Weights of a small audio-text matching model.
Model: 28.6M parameters, fusion encoder norm layernorm.
Training: soap at rate 0.0026, 6700 steps, batches of 128.
Data: trained on chords played on synthesised instruments, 52083 training examples.
Rows from block 5 of the audio encoder of a small audio-text matching model, named by matrix and row number. Rows with one number belong to one neuron. Each number is 200 + 20 x the weight over its row's rms, rounded and kept within 0 to 999. All counts start at 0.
After each neuron's rows are labels from the 100 clips, of 14976, where the neuron reaches its highest value: "responds to" is what is common among them. Only what is clearly more common there than usual is listed. The data: chords played on synthesised instruments. In brackets: how many of the 100.
# fc1: MLP up (encoder.blocks.5.mlp.fc1.weight, 2304x384), inputs 172-214
# fc2: MLP down (encoder.blocks.5.mlp.fc2.weight, 384x2304, transposed), outputs 172-214

fc1.60,178,212,229,231,209,237,185,187,201,207,226,209,201,222,196,220,246,206,178,211,203,187,203,205,183,209,189,226,231,203,204,212,203,201,202,197,197,181,198,212,198,214,203
fc2.60,200,206,169,217,136,231,175,177,191,221,212,198,217,159,196,169,189,205,188,161,195,219,210,188,209,190,224,209,189,191,180,167,219,191,205,181,195,203,194,195,196,182,184
responds to: arpeggio (90); playing: arpeggio down (65); square lead (30)

fc1.673,170,163,244,191,191,188,237,166,189,199,191,217,218,195,212,235,217,175,167,173,192,199,201,171,189,223,200,183,242,205,190,216,179,227,177,207,197,211,176,217,217,195,207
fc2.673,215,190,129,157,139,224,148,174,184,196,207,184,192,171,202,180,225,206,246,179,198,203,204,218,184,192,202,185,168,190,215,173,186,196,202,209,194,206,193,212,207,181,188
responds to: rumble (44); pink noise (43); clipping (33); text has "clipped" (33)

fc1.330,213,188,153,196,229,176,165,212,173,167,195,181,196,165,188,195,238,214,226,204,205,190,181,198,154,232,189,215,188,225,233,188,200,192,228,179,202,209,201,151,187,203,212
fc2.330,181,212,221,171,147,225,174,187,199,183,169,226,201,165,191,145,168,202,207,198,181,173,204,195,187,175,221,207,176,226,183,172,201,194,178,206,235,218,181,193,197,201,197
responds to: arpeggio (100); marimba-like (64); playing: arpeggio down (60)

fc1.210,202,235,193,207,168,157,201,186,196,217,190,223,198,200,220,221,204,193,168,161,212,204,198,196,250,222,192,183,197,196,183,196,195,184,199,230,232,203,201,178,199,173,203
fc2.210,203,212,191,200,189,248,179,234,195,193,183,195,211,180,201,209,262,201,203,170,197,185,207,183,276,199,177,215,202,201,225,185,199,203,193,177,209,199,180,206,225,209,186
responds to: muffled (low-pass) (28); marimba-like (26)

fc1.401,185,217,219,203,187,214,202,153,215,203,207,209,187,209,198,188,192,199,223,224,214,210,186,205,219,208,209,209,205,201,197,182,198,242,202,205,216,184,208,204,218,197,208
fc2.401,228,203,199,207,172,166,240,199,191,243,192,194,203,151,207,197,237,206,185,157,208,210,213,215,196,183,172,207,204,195,188,161,219,216,220,179,196,196,163,205,197,219,200
responds to: block (82); horn-like (74)

fc1.48,193,186,165,197,205,174,209,207,189,202,197,210,196,215,225,219,204,183,189,182,193,190,187,207,167,200,188,174,195,192,214,176,204,215,230,196,206,180,189,179,217,226,196
fc2.48,180,199,111,189,173,207,186,248,196,177,190,187,195,155,195,176,225,185,221,169,194,187,216,200,198,160,207,193,206,188,213,172,198,184,274,196,185,208,186,178,197,176,207
responds to: mains hum (100)

fc1.628,208,182,189,182,199,175,243,192,190,221,185,199,177,192,185,199,184,220,155,219,198,225,199,211,183,197,201,203,210,179,180,192,196,171,190,209,172,215,207,230,179,230,237
fc2.628,219,204,156,203,185,209,184,203,194,216,235,197,182,201,195,201,217,178,212,216,210,191,188,198,193,195,190,177,201,219,207,232,210,170,177,195,227,198,208,208,181,190,212
responds to: strummed (67); marimba-like (33)

fc1.179,191,198,170,184,237,204,212,252,220,220,189,219,208,206,184,215,149,225,158,198,209,190,214,203,171,210,225,223,194,188,191,194,182,214,187,222,219,201,217,196,203,214,195
fc2.179,200,192,168,166,210,225,191,203,190,176,186,206,167,215,201,200,187,179,234,262,202,224,177,254,239,181,201,201,194,180,221,195,188,223,226,184,168,229,206,184,234,209,204
responds to: playing: arpeggio up (60); mains hum (37); instrument: marimba-like (35)

fc1.254,236,218,179,189,177,171,193,201,212,207,186,220,177,210,204,217,170,202,203,230,190,193,194,211,206,207,202,192,208,223,206,206,210,201,199,201,196,178,211,193,208,164,212
fc2.254,211,208,190,201,199,204,180,229,199,188,215,214,194,135,199,239,233,191,208,156,185,227,237,194,213,172,195,191,188,214,183,164,194,191,216,204,184,212,186,196,177,178,230
responds to: mains hum (45); harpsichord-like (25)

fc1.356,203,211,212,193,201,182,211,184,207,198,214,219,202,199,188,212,222,160,172,200,197,188,189,185,156,205,203,189,215,211,220,191,181,169,164,209,190,184,197,226,193,202,218
fc2.356,184,235,183,189,176,193,186,203,188,201,213,196,185,174,195,225,206,198,209,176,207,198,175,191,229,158,186,191,206,194,187,243,210,182,181,174,212,195,211,189,202,209,197
responds to: block (70); harpsichord-like (32); instrument: electric piano-like (30)

fc1.636,190,209,211,177,180,231,208,208,202,192,215,218,205,191,197,202,189,213,211,212,189,174,201,205,161,191,180,207,217,209,197,232,188,228,205,197,203,228,216,205,220,209,229
fc2.636,209,199,167,216,176,244,166,175,202,237,170,228,213,247,207,166,196,196,196,221,180,219,175,191,228,203,186,188,193,203,184,179,195,211,174,203,198,204,156,193,224,164,198
responds to: strummed (84); marimba-like (37); instrument: vibraphone-like (27)

fc1.591,184,224,207,200,203,172,198,203,202,221,223,233,206,191,242,203,227,197,216,175,199,188,201,197,206,220,213,172,203,201,198,185,200,200,209,253,181,182,210,210,235,216,199
fc2.591,214,192,135,178,182,224,172,228,198,215,170,212,175,158,189,169,239,198,228,202,220,208,195,202,204,200,214,189,190,199,195,225,206,229,222,186,171,208,184,184,173,176,210
responds to: mains hum (99)

fc1.543,220,202,200,207,204,266,208,198,232,194,174,210,221,190,216,201,202,205,179,213,178,179,161,192,193,200,177,217,208,215,194,225,157,224,175,219,179,200,206,221,224,203,205
fc2.543,225,211,190,216,161,245,163,191,206,232,207,225,208,212,226,181,230,209,208,215,204,234,204,161,220,191,174,223,204,194,168,176,208,195,181,237,188,192,198,216,231,181,211
responds to: white noise (83)

fc1.739,168,187,210,198,167,211,227,218,182,182,204,211,195,230,233,194,206,210,167,192,184,192,189,189,199,207,142,189,214,203,197,239,196,199,199,236,197,189,184,178,198,217,204
fc2.739,198,199,155,190,200,200,171,203,211,211,180,233,187,197,207,225,171,195,214,216,181,220,213,195,200,211,202,191,241,203,206,164,201,233,191,213,199,211,166,180,217,161,183
responds to: playing: arpeggio up (60); square lead (31)

fc1.698,201,197,211,189,163,198,201,189,156,200,206,199,194,234,205,201,241,194,192,219,175,190,195,201,194,213,163,218,233,198,193,213,213,223,218,176,180,189,209,190,208,185,155
fc2.698,200,184,199,236,186,209,189,204,230,235,204,176,223,230,179,169,201,179,207,226,228,241,190,208,228,204,160,204,230,205,195,220,214,226,194,225,221,189,202,167,227,243,235
responds to: white noise (66); pink noise (32)

fc1.494,190,209,205,172,159,200,217,164,192,191,190,210,197,201,222,201,191,209,179,182,208,203,194,185,160,212,180,210,205,202,187,188,208,218,182,230,216,180,182,197,165,182,190
fc2.494,220,198,182,192,202,202,168,243,188,179,213,219,226,166,194,184,214,189,188,171,196,228,229,196,205,203,231,194,209,214,199,170,194,175,184,204,198,201,193,182,154,221,183
responds to: mains hum (100); clipping (25)

fc1.74,178,217,201,213,228,197,210,235,200,198,199,192,237,215,166,213,221,182,202,185,205,209,214,188,179,226,225,221,232,212,216,198,195,209,177,174,208,243,197,190,197,209,208
fc2.74,170,216,234,186,245,202,202,191,204,188,194,164,201,217,198,193,211,185,279,237,210,173,200,179,218,191,185,188,179,205,197,180,202,199,180,188,192,196,210,194,198,180,183
responds to: arpeggio (100); playing: arpeggio down (66); marimba-like (30)

fc1.334,210,240,203,189,241,175,204,229,193,190,177,203,211,205,181,247,243,176,197,210,224,218,191,233,155,196,170,229,156,197,190,215,202,141,205,200,169,192,205,206,191,207,218
fc2.334,224,231,179,232,208,212,175,228,205,206,205,209,194,185,195,192,181,178,206,181,223,168,186,178,228,147,169,186,203,192,192,208,211,206,177,181,192,184,185,194,216,215,208
responds to: marimba-like (28)

fc1.172,201,183,176,201,163,201,224,214,187,199,208,204,210,204,232,197,188,189,192,176,177,207,198,180,185,205,188,199,215,212,220,200,225,213,209,192,220,174,218,212,208,174,194
fc2.172,189,203,177,176,181,209,187,248,182,193,189,190,160,176,199,211,197,204,235,215,197,177,224,205,201,196,244,183,175,198,184,181,220,221,169,194,175,194,161,194,193,164,199
responds to: mains hum (86)

fc1.544,166,215,210,215,247,205,201,204,204,192,170,198,197,203,229,180,191,186,183,224,181,188,195,200,186,208,164,191,237,201,209,236,196,214,197,210,215,182,194,192,203,184,179
fc2.544,196,204,200,204,195,243,191,196,187,180,222,189,210,191,204,199,229,211,217,216,203,222,203,155,208,202,191,178,185,200,205,192,201,181,178,208,198,207,225,223,222,214,195
responds to: muffled (low-pass) (75); white noise (47)

fc1.656,193,216,213,211,207,241,192,196,210,213,201,179,202,203,215,206,198,189,137,221,212,173,197,175,200,209,174,209,187,206,193,195,188,214,184,214,198,180,207,205,199,242,177
fc2.656,199,213,183,224,131,255,142,205,189,242,200,208,217,160,223,166,168,199,206,204,211,219,221,217,216,166,197,194,176,227,202,167,206,209,177,193,189,216,196,205,186,185,206
responds to: playing: arpeggio up (71); marimba-like (51); instrument: vibraphone-like (42)

fc1.382,219,207,219,184,209,213,209,220,216,196,230,217,226,216,193,221,208,215,182,232,205,191,184,195,210,220,218,221,218,203,211,198,218,243,202,163,203,200,218,183,218,206,235
fc2.382,199,207,174,187,212,207,180,204,201,250,194,165,211,121,191,202,239,187,188,158,192,195,193,188,175,191,162,214,193,193,212,197,187,198,236,168,212,201,186,199,195,210,178
responds to: marimba-like (37); mains hum (36)

fc1.648,226,204,214,204,183,228,225,183,198,205,171,206,206,188,228,211,221,211,176,208,197,179,196,211,154,219,175,213,210,208,209,234,179,224,201,230,197,196,192,216,203,220,175
fc2.648,204,201,141,175,186,195,168,240,175,192,202,201,173,193,204,182,242,197,217,175,194,200,220,198,197,162,194,182,188,208,185,139,203,174,187,188,214,203,195,183,201,214,189
responds to: rumble (44); pink noise (43)

fc1.577,180,179,204,205,176,225,192,225,202,192,217,222,206,214,243,247,208,187,188,167,208,183,206,196,210,211,175,214,248,183,173,215,205,221,210,199,195,198,195,225,190,207,185
fc2.577,205,193,237,210,236,163,255,248,196,188,212,199,198,234,218,248,164,203,196,200,207,192,195,189,159,201,198,186,192,202,213,183,194,191,149,197,198,208,242,214,199,221,188
responds to: arpeggio (96); playing: arpeggio down (56); marimba-like (37)

fc1.195,204,198,191,186,170,195,184,185,184,212,200,210,214,201,239,186,211,206,221,169,194,199,182,179,206,216,186,214,199,202,181,203,191,203,230,217,208,193,196,255,177,202,153
fc2.195,216,189,249,190,148,202,196,226,206,215,234,167,217,249,198,193,197,205,191,201,185,194,203,218,191,189,217,178,194,209,198,194,212,206,127,197,216,215,221,193,219,187,214
responds to: arpeggio (100); harpsichord-like (56); thin (high-pass) (37)

fc1.583,168,244,220,192,218,211,212,208,208,196,212,232,204,241,185,216,221,203,211,207,196,200,217,197,189,199,199,192,215,206,211,220,185,255,205,178,190,214,200,198,200,231,208
fc2.583,207,195,164,176,171,198,155,146,202,253,184,211,203,137,194,172,217,196,180,171,189,215,190,191,215,191,176,194,211,185,189,210,205,196,237,183,205,187,167,195,198,188,193
responds to: arpeggio (95); marimba-like (62); playing: arpeggio down (50)

fc1.696,183,213,210,188,236,172,215,165,203,203,223,230,203,239,211,211,229,206,207,223,202,202,196,195,200,215,217,202,230,201,219,184,193,237,192,200,197,210,197,191,190,221,224
fc2.696,195,197,166,187,174,196,193,176,197,239,174,174,221,120,209,191,246,195,176,155,200,217,199,185,207,187,202,226,184,190,201,199,202,212,242,165,192,211,184,199,211,209,186
responds to: mains hum (96)

fc1.270,181,222,215,174,233,157,197,186,205,211,209,220,199,237,229,186,190,182,200,215,213,213,204,201,234,208,203,205,212,213,209,186,183,217,188,196,226,184,199,185,195,195,220
fc2.270,215,209,176,182,166,197,165,154,192,231,191,197,202,158,194,197,249,188,175,134,196,217,213,196,210,199,174,221,196,198,228,194,212,198,215,170,198,205,204,184,204,207,196
responds to: marimba-like (42)

fc1.644,174,229,224,189,202,211,219,221,197,207,206,230,198,219,220,229,218,180,196,160,187,194,218,203,206,203,205,201,191,211,203,206,186,226,185,212,185,175,182,197,219,205,187
fc2.644,213,194,164,181,169,191,183,181,192,205,165,177,221,139,202,146,208,195,195,156,190,208,181,188,187,201,187,195,198,196,190,235,216,191,205,181,192,190,164,180,175,181,199
responds to: white noise (48); clipping (41); text has "clipped" (41); thin (high-pass) (37)